Weights of a small audio captioner.
Training: soap at rate 0.0027, 8600 steps, batches of 256.
Rows from block 8 of the audio encoder of a small audio captioner, named by matrix and row number. Rows with one number belong to one neuron. Each number is 128 + 24 x the weight over its row's rms, rounded and kept within 0 to 255. All counts start at 0. Numbers have three digits each. After the name is the row's rms in percent of the matrix's.
After each neuron's rows are labels from the 100 clips, of 14848, where the neuron reaches its highest value: "strongest on" is what is common among them. Only what is clearly more common there than usual is listed. The data: synthetic speech, music and everyday sounds put through simulated rooms and audio effects. In brackets: how many of the 100, against the usual share in percent.
# fc1: second MLP up (encoder.blocks.8.mlp.fc1.weight, 384x192), inputs 96-191
# fc2: second MLP down (encoder.blocks.8.mlp.fc2.weight, 192x384, transposed), outputs 96-191

fc1.10 100:147104116141075132059117155088151160170082125149128160101129121156125132156143156111151126129177128099147139130125123151125111157153115138110118111120110124131128099147100091133100118122148126093101175142130130162163151149131122117100141133143092087112086133144119175129129178109127130126
fc2.10 101:146119137142121139132146108128123113105132129130104105091095155120121105144078151114098112112143105117141146097138113099135133147123134101127107104139159186110108124121154138130130112138137167121240138139147118160175122127136126142108161131095112173166132142126153133115154095097134135166
strongest on: distortion (39 vs 12.9)

fc1.368 102:102128103127132146088099129095142117146133136143115147105143092162124137126133104130117118131121137112138123155114132187154141140156116068144129159139111085129122109146109140179147108116208134113128135147100177125104142138126102113100091150128140135129148154147107138139091151143183134118
fc2.368 114:141126225131149130142157118162136101135137120151138114137133090129129143096158121106128134100154141137096145085103092103163098135129116133165168105092108107104127143171144147102104149115135108129168111143113104115133171164076129179144156193094130126165120078128117120137141118156120126169
strongest on: distortion (43 vs 12.9)

fc1.353 105:162144124147100104118131154116146148115122128106101119095128122059128125091166115141084164125120131153093092161164146109161151113125129104120074146132138150172132130140158130115107163091063105099144131158118122140098191173159112174170108159105158159113125135137087132117119132142115129133
fc2.353 106:139146163120125168110091151101119173161126145080140133091110126133115138155103153126129134111099160149108182153143156135126114104144133145129118139162105138140133171142111172136128182155114108134114066123146087107113163153111135170114115135119128109156154095155134125153142093094116147124
strongest on: long reverberation (76 vs 40.3); drums (50 vs 25); reverberation time: 0.6 to 1.2 s (45 vs 20.6); reversed (41 vs 13.2)

fc1.63 086:160142141131142128106127151092146128097121174150135144109173113127133123148101079163159158130116101079126074122125129162123150115116160180161151105146104138113132128121115072151160112124115141097105174174122129107122151108150154129139066095132156109125111144142151107159137124107096123122
fc2.63 089:142143149161129114152129109137105109170145127169142115144140114136121116097115163152183088107132148137158105112135097098147110129156115125126166158109106168148081114159146129120134130175093131158130149130125129123141133184097164133115131127152088141111141133139136129164138101130098097174
strongest on: telephone band (42 vs 12.9); reversed (31 vs 13.2)

fc1.174 104:108141154146169131161137114166159143089134087166146093119121148127066135101128104111159145081120109116152103166093098129124104140121105113134133085176114132102118155145116106118157132142124112091135169179163125079181112127148158115143135114102147132100130111150143125170126109164134122104
fc2.174 098:140137139113167159142136115105117100159089149130125172117118173114124118101122123134116134196167133136120147141114140163164125077110086173173093140133075152159142150155125127104164137133160141132132100111118167124141143092136121094112132116108141083089148116131081128140163157097156114147
strongest on: band (74 vs 25)

fc1.29 089:157114122111108149139119077097089172099130123121130136095078120160164122152151109145143134158081129101167136132156117141121141177100118107096108149087097070117144116147089112121131120120159134151154107119123138158136122161097131133108115124140113147149129108169113092118108147075140185093
fc2.29 084:130113114154145098121179133151147120146120140113118132112156155122132135100118149122102154131100118147143113080136112164150151136119125120090110149101152173148129109130139129131125104167113120146114134177109108107120117136101116136114109127133160163073168127103115118161120134147118140105
strongest on: distortion (33 vs 12.9)

fc1.87 107:132125134145077150100131094132176125112142147128162110133142176154156150105106141100113104131135128148136138118152116076126120109122140135115177120102101112129132121138155099119134123093119077126120100128119110160152141112107162106102081137117116130123153139096119148078135164128137132117
fc2.87 106:127144124115163105134117123153104129132109129121100097138197127126111141146111139094106107120184165092136148134141100122123139129139164078113125136122140097110119113136111161131152137166149123093152132107139130135114144124201154125136095145159127107087111107117152167164130138145076124126
strongest on: distance: near (74 vs 39.8)

fc1.110 083:086130082143099153125124181118149108154146124135104110150151162117162133122159077131100127123105102098111112123113121130132155113129080128111103113119119120131139087118153146113126096145074126115124151114174164099134140137148067149147119144131103099128147138105081118128115133111137127113
fc2.110 086:117112124127102126126154106131136131137177136121106098114135089143117152127102126128139132086136113116141128106151185166158130138136107118143162133123143121113106134115110163097138126147113128110105147170161153170170137168195100136118125127123139113161144142140128150100132106070120143141
strongest on: dropouts (88 vs 12.9)

fc1.47 096:074081153127140082130134098127147134104129108144152090129094075139151077110151102129135129112117128198159144177129111108115144127156112136127140112184152126137149162157106112169157099122126153103132126138141121131123111119109102140164095147127145107116144093131123115103095166107098133169
fc2.47 094:170115115129111107170154127091114115153131151127116117087143101141166133106104139117137093125047153138135149148160099139110111136138148147117115108127188094109109112164124119152124125127126151156134131128137111167143104110102109110136138149128080139100147146125145126085090141123136138164
strongest on: band (62 vs 25); bit reduction (34 vs 13.4); telephone band (31 vs 12.9)

fc1.245 105:139193118135138124131112142133077105114108143114141101077109124127104109108128107131151150146110102149138112131115133153150122165132122130085127131120101131096123116105085111105121074131145151113146139118137147162119097148109124121132152116185151141105109121120109151105147096129144157112
fc2.245 097:085124117134079122100136123126144073157149096132124119132113137072127103111162133155111143146131110103122159152139103093132117119140124171129099103100091130110095094125196113131130136163139119114092157123165141136175145151134143129129110139121131153133125138146166161152075142139114139158
strongest on: telephone band (52 vs 12.9)

fc1.39 102:128150108141087086139177147172098098120155157132089108146130127152117099120159130122122094106102109130119138143135125101105117171102146137115151141132148152108125138179119149141092122132116091068184139124149125152089160105115089137152147191097115145151119108125090168125128088148159095130
fc2.39 103:128113133125112163102100108132185069170123132121107144129132170135108099103129139142161097176131112132107136131126100138143107122130118125124152111131153107095108128113113131118152167113160156125133135147157143145136133168090138093109101109131109119055139181122148118139111101083114145111
strongest on: telephone band (52 vs 12.9)

fc1.16 101:125083137150103137147122155126139127112106106147156091174143152142122165133110148126096129132105153129132136109131141156168133123068113104119117126105100111154126133093152084121097098158111155109173126105115122154146129130118153123138129142150154143137124113140087134092150151084108123159
fc2.16 100:148138159137121130114102142149126129122150124088119111109123131099110128119169118079157112146072139159141142101120138098106140104137133152137119137155091125128109120102076115163146147118122129158083089142113145099132103142130137057131086141149104124111082117146101119133142130118145134155
strongest on: dropouts (95 vs 12.9)

fc1.32 087:118141116153133093110144101143163118114092116136142133121150141131096116093142156148123124158113135129110095105129107088109126120114159152135137130141131165129166140115119071113194087144110102155111165117146117113127143129114104168156143096108129147089125130111160172094124162161126164136
fc2.32 087:119141124125147085130125144101143124121135175115163154142117093121112176111129105120190138124132151149135166123121118159095119146144137122150159114151105124121130082109137179113092138146113072106134127124083181186157113111118117148157090123141092104121142152118145135168142082102117112153
strongest on: long reverberation (71 vs 40.3); far (70 vs 39.7)

fc1.193 111:118143122163133148157104114116145137107156071108117136137183128147112116115124155146129117149108132109151118164102169193147159148122174091094102132116153168145103132135141163133125118135127110117116108086114154110149101110097149152118188171152105118094152105098122117134070143131091166112
fc2.193 110:120146132137142104118118137113105110111170087149087174113119125091134089133102133129129120099122145091152129167131171136136137069116144169157104135108127118106108134162125160119164117097110143102073093121101146121123104111131120117145088161144140108154121060149111149074170132130156119157
strongest on: telephone band (62 vs 12.9); dropouts (61 vs 12.9); number of effects: 3 or more (46 vs 13.2)

fc1.140 089:112157082172121146111085122123137154159113115142165104098156115124158152142160126131143106148114133138114161090148117146114085128136106130116102168133064128173102150113151151126141119137173136132177126108107118124117094105068155134136133099103166086126113119132132123098096116135137131154
fc2.140 092:136147139110110136120126133089123142125146154175129155114133130102126112161125140176142166166124128121138155186161177109150107106135144084139132162088079163128175101111136159116128148153116120111108126124126137119176103111111111119156142137115119123134125106076138150132145157090116125165
strongest on: band (55 vs 25)

fc1.101 094:131127116115143188141153087100117106125126082155135141172120119170099129129075108138141152167094173143107119149100116129151108127111154140132142138181144121115118139197153123102107102112147157127176130150124108119113146156131123102125130149128132112135115112121073139102131080123123125114
fc2.101 090:131098069145121138134155086130126066133131149107139128135135139113153086138101135103112105141144128101093143136100121134162090166139117142154165078089169161121153147139167150146182158126154134127149091094085158129148132114134172102138082137132108191090129125107154115149127113129147141133
strongest on: band (65 vs 25); number of effects: 0 (50 vs 24.8)

fc1.54 105:131125105163194114143113096143142139109114174147099128131139151092124160107098114135131092076112083134118127085152155122147162085136107126154114117119135121108117134142105106130115158121129152103128117112098103142108138110103147111132136090155112142129141110084120125133132172097134152092
fc2.54 099:104147117130153118157137115113073161108128161121149093152175146099092087160132132136128139097127110108106119133115154140098138127123124159111094109159136117151130118097090124129070133119181131140117153098149066092130136102144125101158099121135156184123179136121133100145110173131096140146
strongest on: band (63 vs 25); dry (55 vs 20.5); distortion (30 vs 12.9)

fc1.253 096:121118111106140149096089117147123142109111120122150112117137106125117190126160164115104119115147150124100089158162110143118111154091086136127091125103076090100123136099080116116112127128170117151090143161093159120143123122113094116127128113196139131100102116076095120098163142128144113146
fc2.253 086:141126086174170156112121117096099121109158116096094077096069106136175123143098141168144167120123102132130140168134079134160114102136099116084117152097128127117109133170142094109129135145123152100152105191149093120132102103143126128160094131111107081118143146131158165125121173139113130130
strongest on: distortion (40 vs 12.9)

fc1.258 109:121140130186130086108152074130133101121137131092132133143125101184081103105109123117108138135166135078165127158138147104147094148103099152096122126188134099134167106125126088121152118110163141101140119124177120132150132120151118149150120102211113148152158139078112111135115123128121142132
fc2.258 106:139073114150113107164121153099154113133155125100155136182168101146170128111147116139104112150119120181136145166114148144103158118137130131141105102151151185126078148153117122121090106138169136138149125120138126169123125110158135126182132109114087107125148117135084142108132125151106172130
strongest on: long reverberation (76 vs 40.3); far (69 vs 39.7); speech (61 vs 25.1); reverberation time: 1.2 to 2.4 s (43 vs 19.6)

fc1.188 097:150139105105116154163111094120131144117108086139130142152126129129153157117152158121134162090117167157171141146079117109127099147110119117093139137131125139112123141094181194154128101126157162123122094154113106132127162099109115115163108140086100118104167093162096148098126134136147124126
fc2.188 097:129111144106129146128068095105157092090138148126131138130121096157084126148091106177143138127107122168131155104127125142118134147152114111081113125123117123149147122104117134102148099152137139084141126125121156152163104120164073126122134102127135136136115085105101136120142121154128136101
strongest on: band (62 vs 25)

fc1.225 092:144129060126151129129153137128181099139107112117127107113141146174123146137135138119121153145144141161118089145134087138116108113100130110117128113188101129138110115184138126138170171134087138138158176136114142131080096149123124155104184088106115127116121146117111141121140066111160130155
fc2.225 091:116128135088113146154102141138155159146140128124173164136212168115095136160124131156125106154129132135098138123111152127142110153136097087138176088108118130126141085091141117134148094099140154131140122131180125124112140096144123124132154154142100115105126155128115125127062106170091140090
strongest on: telephone band (40 vs 12.9)

fc1.132 100:088137128163119082123162127069183128132124155105102096141119080096106134128140119156120151117135114109134120139138145132159124123112142133130101128100177117143115107110134114140153142092141162174124103108146092083090148143115094126113125123150078142107166182099117140108087146113139123125
fc2.132 102:164200144104132140135100146117166137143068120128128124129129130114145098101145119124143113070111163158128140155147114157115125117139118130151095183098135190181152092146134133123106165138114134124076112145128124161099101108070152132132126117151108143131125168142107189158125127138105145131
strongest on: long reverberation (84 vs 40.3); far (68 vs 39.7); reverberation time: 1.2 to 2.4 s (63 vs 19.6)

fc1.24 091:132118112154117100096123162130124149137158139089126134144125113106104121140121149152134147127132166194101086080144136081145102125143175128113136125162100116100131128136114103158104155123108093132153104109130131139109123202127117158136109130103139117130135121124152140110098111100165089115
fc2.24 095:110108157150121136146124158084150112118139138124151093102145135154123103158092148158106127159130108114145153123132121112117110154089119166122173099124144113125134134182141116135091087128132146116055129126113188139196120106131132089136094103111134180157130102140110092074119084143113129128
strongest on: dropouts (73 vs 12.9); number of effects: 3 or more (35 vs 13.2)

fc1.121 103:103127143161182139126127162140193110122078115119134160113091120162135136142096144148099117153127124151119136188100090102064113133160116139099139115143115148136103185128099114096134131164116131091098109088128114120127130080158083156155124125113155161132142135131122142100142076131102105156
fc2.121 103:130110122152107120135119091137124130133099137161140124142171137083130121131123173127081111128098142152141125088120118170101128129111159174125172080119179150098142094127099104165149102117151162124127142101099129141126124189135128136100122145143133128097173101094118115128121080159167165176
strongest on: distortion (60 vs 12.9); band (53 vs 25); dry (48 vs 20.5)

fc1.382 096:147107163098175162084138135107105140121118081114125119129136090125094123158131132161119128136152161131098101137108120129114115078135149134087088193138115111113154132092127118090150118119100104108120122171130104108128153129132115104128158137089126109137175123127122132159109146127124122076
fc2.382 099:137123094161160094166171128134129127128120121115149153158138140095151159131134131129084084171095134129099103076129121151141161101173137101142140128120156131143112109116176123140120162152171145136126099122147053150145090154141130122131153130148113197123126136114110143093134127137148134123
strongest on: telephone band (46 vs 12.9); wah (37 vs 13)

fc1.336 113:170162112131137124125163161128127129104138138154133096093123240127132148119138145164155095127108138167063145106135121113117132082112155090150151143120149110144106099085149122101123108117093114102162171139132112096152152118138113136115151160142137150128116171132082107107113102131137125112
fc2.336 112:139147135146139134114118134178131140117159154093156140119121137151041108115099135113127140172132135146115151148132131111139144150137139135103154115167092076126132129106148155118120155107100125133122139079114133135137162114145139127100122121121154095161110077159140187116106106120124132190
strongest on: telephone band (62 vs 12.9); ring modulation (30 vs 12.9)

fc1.227 111:123132165137154131073102151116115076113105122156148160135154102123102081166159109148107165108130126124120106088166158104181108171141099097143143140117121091116140127146127110153126139071098132134166188127132109129146115111119123122160130116143133115123130120105141130138169141099156143132
fc2.227 104:111115116112151125139155140105165111126139097115126106167183163139134139112142136134125119132083116154116102133144123157155127086111183124114123164155105101105104128084131129120112101186142084107151111143192114104094101165105130088094147105148128139144143121126141096134157120105154156139
strongest on: distance: near (68 vs 39.8); drums (54 vs 25)